python train.py --model="masked spectrogram model" --dataset="Morse code for random letters and digits, with fading, noise and interfering tones" --train_examples=26041 --n_mels=64 --hop_length=160 --input="log_mel" --win_length=512 --method="mae" --mask_ratio=0.75 --loss="mse" --encoder_arch="vit" --encoder_norm="layernorm" --encoder_norm_position="sandwich" --encoder_activation="gelu_tanh" --encoder_mlp_ratio=4 --encoder_head_dim=32 --encoder_fused_qkv=true --encoder_bias="none" --encoder_qk_norm=false --encoder_parallel_block=false --encoder_inner_norm=false --encoder_patch_size=[32, 4] --encoder_layers=14 --encoder_width=192 --encoder_positions="learned" --decoder_width=192 --norm_pix_loss=true --decoder_layers=3 --init="torch_default" --optimizer="cautious_adamw" --lr=0.0014 --beta1=0.9 --beta2=0.98 --eps=1e-06 --steps=10100 --batch_size=384 --epochs=148.9 --lr_schedule="wsd" --decay_fraction=0.2 --final_lr_fraction=0.1 --warmup_steps=500 --weight_decay=0.1
Rows from block 3 of the encoder, named by matrix and row number. Rows with one number belong to one neuron. Each number is 128 + 32 x the weight over its row's rms, rounded and kept within 0 to 255. All counts start at 0. Numbers have three digits each. After the name is the row's rms in percent of the matrix's.
# fc1: MLP up (encoder.blocks.3.mlp.fc1.weight, 768x192), inputs 0-63
# fc2: MLP down (encoder.blocks.3.mlp.fc2.weight, 192x768, transposed), outputs 0-63
fc1.668 098:115074129176109142095143071194143102106122152114085137179050118147140127141149137189137102166178114138141158149153132126130116169152129135151111133117151125194143097124142160137072095190093125
fc1.669 067:155125093161088170139114126126111151127200111128074152177091139146185150167146093169069163124091140131155151166062146101110128087107117108048096084116091147076093159106179139138125163099103167
fc1.670 090:130080131160065089140159180148117132112099097176079061074149132092061076164199131111130054133127152067145147179132043080167088095134110092118149106160125118115112138077123101195073120126111108
fc1.671 092:141125147144106134160121167084125158146183138121107084105122111106128111173119081141145167171131159187191171136097125109160146189160123138119089094109031127113135153163180123146122164098096124
fc1.672 100:176154120131042140186082126100180088160138120178119099087100103190137061231203139143139116151121137137130102086087082112108099134105166124141130140110134094146120139148155174084098143094081225
fc1.673 092:123162070101119153142129068146115133130107101125102154129118147174087107150050091108138223147075170128117112118086207180105125039114156131102099154123132159172108096112102139097177098131174157
fc1.674 098:125103164154041116166130177099109158160178140153095089050172135087117093151151036101092108111106162175086144123120095130161115069087129039097154094109100131115135113114117074150165114168128170
fc1.675 064:121119144132074154172158125107121143125123130118187172133083138169088176148082128131122075150151140127130126085094237117169141136083147155113150103077153107139134113135195110104128153114063118
fc1.676 073:080120140077120118179122148167130143144098071158119121084125184205104052142148104117156112149158151129128121094134149133110096146130200095178113177178132099154098123137136082142127067153086166
fc1.677 098:148097190120091127144132126084115163102135126183136138142137170139127109168136098113131187118086167088166179167093119120106070167122112139092135088163125119203175141125160080171145159109125204
fc1.678 130:184085120201139111137147121136157115127147082103170104098175127131109062139068097085116071154126168129087123100105123149141124100114178100129103128141101137164089113100130159183114083138127230
fc1.679 111:144130061079104170126132150129096105146164134136096138170092119133150146186073187195106142134098114107137105181087046117146131117134128081116088117114128126122111124097121172133155133108122114
fc1.680 109:114129130076080108159090182135152098163068096160122119034019124179155036180098095126145096138140106125064101097145027154102103133109171097156119161165112089151069128134126139116109073170113138
fc1.681 139:127082130128044150182157102083149142119132123111161139139075154175169190116100113117113093139158122129140132098102209152163131090095147153116143083101162139112106131148220117136134143144049151
fc1.682 100:105169089159106108121074098138154182165166156152093129147140140159176100100118183184106166122114157107143175106109122131084073154142113092215132155148123127169115109139130072115111105140117146
fc1.683 113:101112116130147115127148105147131131119118151127129167160064113147126063174127157195164141182137151121153145075131141099093114164124118143150136198113126157201145100145127142125150037161127118
fc1.684 106:157098103112098179131174141147102121076110100094092125157135158083132118202122092130135116186105165070141104100105094074111107157184089105104121099137089133072123139098162137139135194113105146
fc1.685 102:140110099081113096092047135160168099132079120174094135116152142191138142226142146085141156054154084101084110172111125140131107142169116133140118133149143131072059082066139193086145092170140129
fc1.686 108:099151068110020071178127105104172136170106132169087165109071169207121156129149163108123171117192129149093129100173138131086120106140180100170133104155161101115123106133130072102115054189081135
fc1.687 071:106178089187100139108099076159114124161167123133123149159118110080160150089103130141098145152066150135114157152121190136097085137132134088141078169159089151208176140131111112128110134098162138
fc1.688 085:124128110119154151101184126129077164144150151151139178144123075093199090135127130183110133144157112092145159141073154098136147142071184153119103130116088141160179191148111108175130145141096158
fc1.689 107:191140125086087075095114157169189119125105157157043125118069135225213089134170159172124141145135120115097161128166064144105095196172146152141133142132125118111096100134116132137117108113122126
fc1.690 130:137123124132068101122145160121153114136127079193141120147152138109130093181141111125153083163140154100131122118117122076124101082106138082096123085121109099128149179129153147205105147083091151
fc1.691 095:190165089142074176122069040085108102105169108152131141114085131138190118152139046172095157100097120126173106098073126101115133090112157124103135130124139114134090091175184133123165112111075246
fc1.692 096:124133142056144120107112142152139121130104141159104115175126128210209114139155125149106200139159081164089167120184112136130123198142126133111094119180151126136127094165154102127086123117090100
fc1.693 119:119179177080067108141102164118215148106064116170150147111189154141112077124206114115129200098145146164135105092113141140079130165124209151107128098181065123155151159121159109084118137095144177
fc1.694 125:140194165086080141139088150162118116144126159145149150090133129088142138112135047119104177064093119099131174174109124112129126110112168069155163127087086100096119143074126100144199118174129141
fc1.695 128:101160155122093119133146161138164120139092148184144144125153157078157114116121086109138094061104116110143115121151072129103089127157190068138165123125079086074147143108132113170213150182117150
fc1.696 094:101125085085179160125132092127102115153146109137137131186147121140120154171107118153133159156172087208098144139118152140162118162114120125160111130151162116183136145160166138140062096122040126
fc1.697 117:129117113032062124098133176170121121074071121118091141130121150196142171154211147111113138124108117175127143134134050139131123212137118185111160093156144132107100071105136183116134136106138104
fc1.698 082:176155082110040164146129108185164086145076116141104071138101083151107097176179131166158096143091111121151096108139062093140125157130135169136160167140182124127049081135110191095125143094134133
fc1.699 100:172134072117094091079127130196123119158097131158144114102124089149122127111098177141134100149111114101073117126151079170124049150092143159163139179135097187128072099117062117118119095164192166
fc1.700 102:140103127115029093115149134154140167137105101164102137152126142186075109142111141117145139125112150104109135147136134154087087105116129144088078175151094161127101119098114120107140131152171121
fc1.701 060:150098105129083144104103128150134135163115110152100112145147161178100130208143157125126147112138109118137074127118166127094111155101155124196113135169095127052091138155187146094134094147095139
fc1.702 100:135132109116117108139134120129175155122126142115130148140151138150115175112125177126144086101128103108172148119101131125154091193121146125136134142107105135102116116084182131128203143176060179
fc1.703 134:125090153137080119164162117098154159127127104127156160112104168168111176103088127102097102156165130140133131106091197138170121108091132157082137100104145147127120122131217113160151118147066145
fc1.704 148:082115129080128139138146112153130157150142154128161153160059135146090064167079160189168122181128126156144136057141172124113123192107130143140138172109113129151135136152143135179162074146133113
fc1.705 135:135105145131062105051123116121182146160137138139116145201152173189129159173100178160092102099130115220118106171125137132070115136178152112139127094117149140084133106083139144100178127148111114
fc1.706 116:099123102123154133127149070148133113171124157137142170182093119186129123140089150200120131155164121139086160139160198166122139170145137137137088143163159109115119106161139107176103069151124115
fc1.707 107:143124128162046098097145097172124149157105133132118100173108121139113134139077131119103139156085147112110107144137172141081057085114146134152131124142082162133118147095074120093166124144190156
fc1.708 105:171164100164101107090122075149110141148102138121105143155120085141146138120092145128106193142065148076140106133086121122080060110124144151129134162118083159145109123119095119126173124122182177
fc1.709 100:108102098091109149109148134164069139164141132117078105197123126149108131174124180163132114190121097148124112170127101111146137162118131121148098153130180147093144137134106127123139114143092084
fc1.710 135:138105085154149161072107065155136119175148116154176123140137115100134125171086134191111132142097084109127087133081118141103080121129153111182112110114060140142106195078135182121146146101137180
fc1.711 087:197140118124063092075151107137154143146104154174111141195147108194200081129123188149093159144099142080134163173141142143075085188145122179138126138162116151110115109078100129134145181097156137
fc2.668 099:140131129110125121115117194108188148152121185139180152161144193094112160103095140122120150102143165172119117051118116102140149150146132133162192143080050106099164190134155096101109168108099211
fc2.669 070:121136108043168162150147188107076121126101177074113145101153143124110135127048108092105191078138112165130119191136139160156175131107114166185163115118125127141108131132143157079038117093112143
fc2.670 093:110140115150098111117131106132137085150120123158126116143124136152132117228153125151147099125110157093145123168145150128087030124128125107124128119189126137115166102107120151249174056179123104
fc2.671 092:157145069096086122065132188091133179132147162124154076073103120121047134135130149111163080165089154178168135100068131113109158172114134139096169123118111192142107082164153114120161137134153123
fc2.672 104:152152152133148127196112160116184097176157174149203074156185118136124097119124179093142144061125160160129120148156163096203186136116117139141116125120135082198137138153176133052123111083069172
fc2.673 094:090097124180076122119125159125125136147208167172112112132138077125149147156168102148131084181065171034170116134128090086129120205151116113062086161160103098128190146141098087160194159147131078
fc2.674 100:085111117135167140086163122160122070100121142123151083063145128056017148128083106116149095155122103182093080102147119135128125142166120137121158137091106119183144141089140186135126137099148084
fc2.675 076:147131144125227125109131177088101129131082155047148134153122174125142146126127042094125191107111070212123095151133113132141140139141138110141147126105103140155079134121147124103109108148135119
fc2.676 067:126148105061126161150103191152151152190107141149190130104068128164157135053132131137139171106090149144101133123113162152123203107102141111181123118116098123176140158127100098117106130107107123
fc2.677 102:148110101037167140090165122134111132116069118168109119161103149162147106109119074137149153086137074151108142138158176170083118170123116123127149088170126134232091151144107113169113100134162128
fc2.678 142:138080093169192145095148084131102120088144057112088150180115137148146135174162169156121175151160112147141174149102120137094065113141096162098117088136120160131077134112136176119115143146128140
fc2.679 112:145130168141133162120137111101075118092207142106174174198102136162165091111092197120085165118198076104154191118117117177100143147145145201079127092126144126114121113136138131110130182134168081
fc2.680 099:130103091067119128141110152140170141130025108132125145087128123214117115081188133113159081206135133107127149104129141099115134114128145154147130128142151106096139136165122102110124064121119155
fc2.681 131:141114101138226114145137158088098137141090149049146152145151191093130164092133072069110191090143100179104119150140107112157176090105125136184132094090130136127096150129173117082070113126092153
fc2.682 099:127139165154106101129116132136141137176148119150159118093078122112165156079133129168156161123137139204130160096143201133120138121108127102190134141145175159203090133159137116119081119093134143
fc2.683 114:137138127134189112093100195170182141155138205127136177163091156118100166132123182116136134126138139133078111081113127119105125152132110147119195179064049146078158186121125138103122168090132161
fc2.684 101:221103139210125104115156143136224136127142121119201125118156138082114197125166131131108096102137154119103119146130106147115101125140107123058156082162085176082101181111147162088134176078127159
fc2.685 111:132157080111160112118066111117165141124074132171131148154195161154108130126155100068126141110151117126115083125089166125105126065135107141185137142160131157166125177132161154078125079142138200
fc2.686 113:152144140123166091103110148100167144182116169100197141179172164198156162107076142117111132167097132157113109115154167117115116135095135137141132129181132133147151164166141124138108043071130172
fc2.687 071:128163128136125132101117072181149118155189127228160143145092064117129130096107104169112141160133127107143132125119178139076056170153137134160096150156112136198157166137053154182139160122165107
fc2.688 076:120098165118159120106187116145118130081142158081129167133142097106156145135137096128106116171145070179126148135151050117132096221092151127086102138149096168147146156109097113155101160172159063
fc2.689 110:163112104111134144106140092137140145103107187108124156153109122182136117121154194135141161152150129156127175169116154126112105138160113195133162117118152159069131098144126183092159115133119183
fc2.690 128:149105175177148102076157109119146115169166117166200117163127155082099140099118057144092081058122100135077093093155105135109124141145150058157154095124062116145130198080119127174132148139147138
fc2.691 099:068168144092223149154121185119078154138073158073100138083190147124144196166102151098141170126114108130110125140152153130146167075084103124168112136109140113124115136118144120044083100138108123
fc2.692 098:191153091102164114071139041129144111111086128118152106208163142162149136194074157139099147109128084133104106121157121138135119100158094161113159128140157161113116088137132190111153079097153193
fc2.693 127:175167135104103120153117159100144117150098070151154125126140137138229081176145080098107135072146133152108138086141158154125060108136185132127106097174081135127107159146116127109138112157153197
fc2.694 135:104151128144162140109141110168152098129113148057139071094194119125066147165117128100130083145108121164100094169164136106144153102144107123154150159125171131210167110149133178153115111117109114
fc2.695 134:152151189136163108128119160108176135156142146118209126139179134130146083140172088081103101091086143103110123121134141113102157163154169152125110128181102099098163101148141118141144097124122185
fc2.696 092:112153106098168118127156049123080141133134180073111120194172139127119202141010185176144213137138112155129135180126219149136136130121118149134129117141177152147117087131121142144143126101132112
fc2.697 128:137174089064095132155106124144132140083048079111093114138135129155162069152178143115139185140125105065167128092116116135147099135132133166122162156128132169086103120147120165050194147126178162
fc2.698 088:171144115149067088172110129142231130121123086118103097095128113179101103065164148110108083138127156081134162119143128132165164131184102149097130140143089103119152132129125120150182138070142128
fc2.699 101:177128096135072104142136122133203139122095059094146122101141100164124106099201151124142054170156172152129152060117167110121074110137146145079144087160107143128131120164111130156123149118155200
fc2.700 109:101107129160068141156121099154128127114173070137130101105146080105075110183168093176141112173108185095155146097114142123112046132148155111105094133167118125152171127152083135202169115140180134
fc2.701 063:098105144144167145134109168067078158135182190101115148152165184102089167169076121109111225067099138144125127193094119132126141146102119120130110148110087146091159102132160100092086174134125131
fc2.702 112:132125193117094107137121139160153113120138129155093110126126089177193124156155111184165129176122102168204120115145078109113088242178149115111137125162116105158123146121117138195218164125130096
fc2.703 125:144112100136207092133143168093099150131086136049122129134139184129127163110153078059097164122144088195101137150132113117159175113130119129163140086079122147116098151105164124096081096132104146
fc2.704 168:134136148124163149101103111162187092114092191105142192112089148159082117157149177122122140149145107178087109109112133143060121112148131163143156164099142144098110152112142184061111111062152118
fc2.705 149:094112147169162140107135173170134131133205201125151163150075137099140177093155155132141121093132111124145169115139128130076096202190152129089123126145076114085126129072107093093164190208100082
fc2.706 118:186165165097151122128130175119147125120124148125202143123141162145183118188083104109112187067104093160080123047184096160089074136123154163095161102151101123111125127157145138068179119106147184
fc2.707 110:132136143165071140119120057165163106122180086169135098143127060173131074172147083170129070178106128098137112122107121131119104155174159121120092132162144104181167112154079145206179097126146114
fc2.708 101:137117146162103127106111087173144117156208122175133103158099065146134117175117121170136068212089173074125125118114138109111117160168150120129123144143121126184162149131039160170186134122183138
fc2.709 093:154166171118168105129109094121118124127181094149164149208175131083211151096117113125090191070160129117146167117124149133157137096168113162103133091107133109094143134125123134133111164122143176
fc2.710 132:154125133127120155108130080132144140125143055140118133192126116177184083198131118166095103177121092155137157124095140176113098142136139143163083078148095154116073125126098188213105096123149144
fc2.711 085:110088138164096141114133092190153130124180116145142133145098089108119114169180111189126078162128167123146136147122164127108069162178111140132135120173145124098153126100069169180196110152168153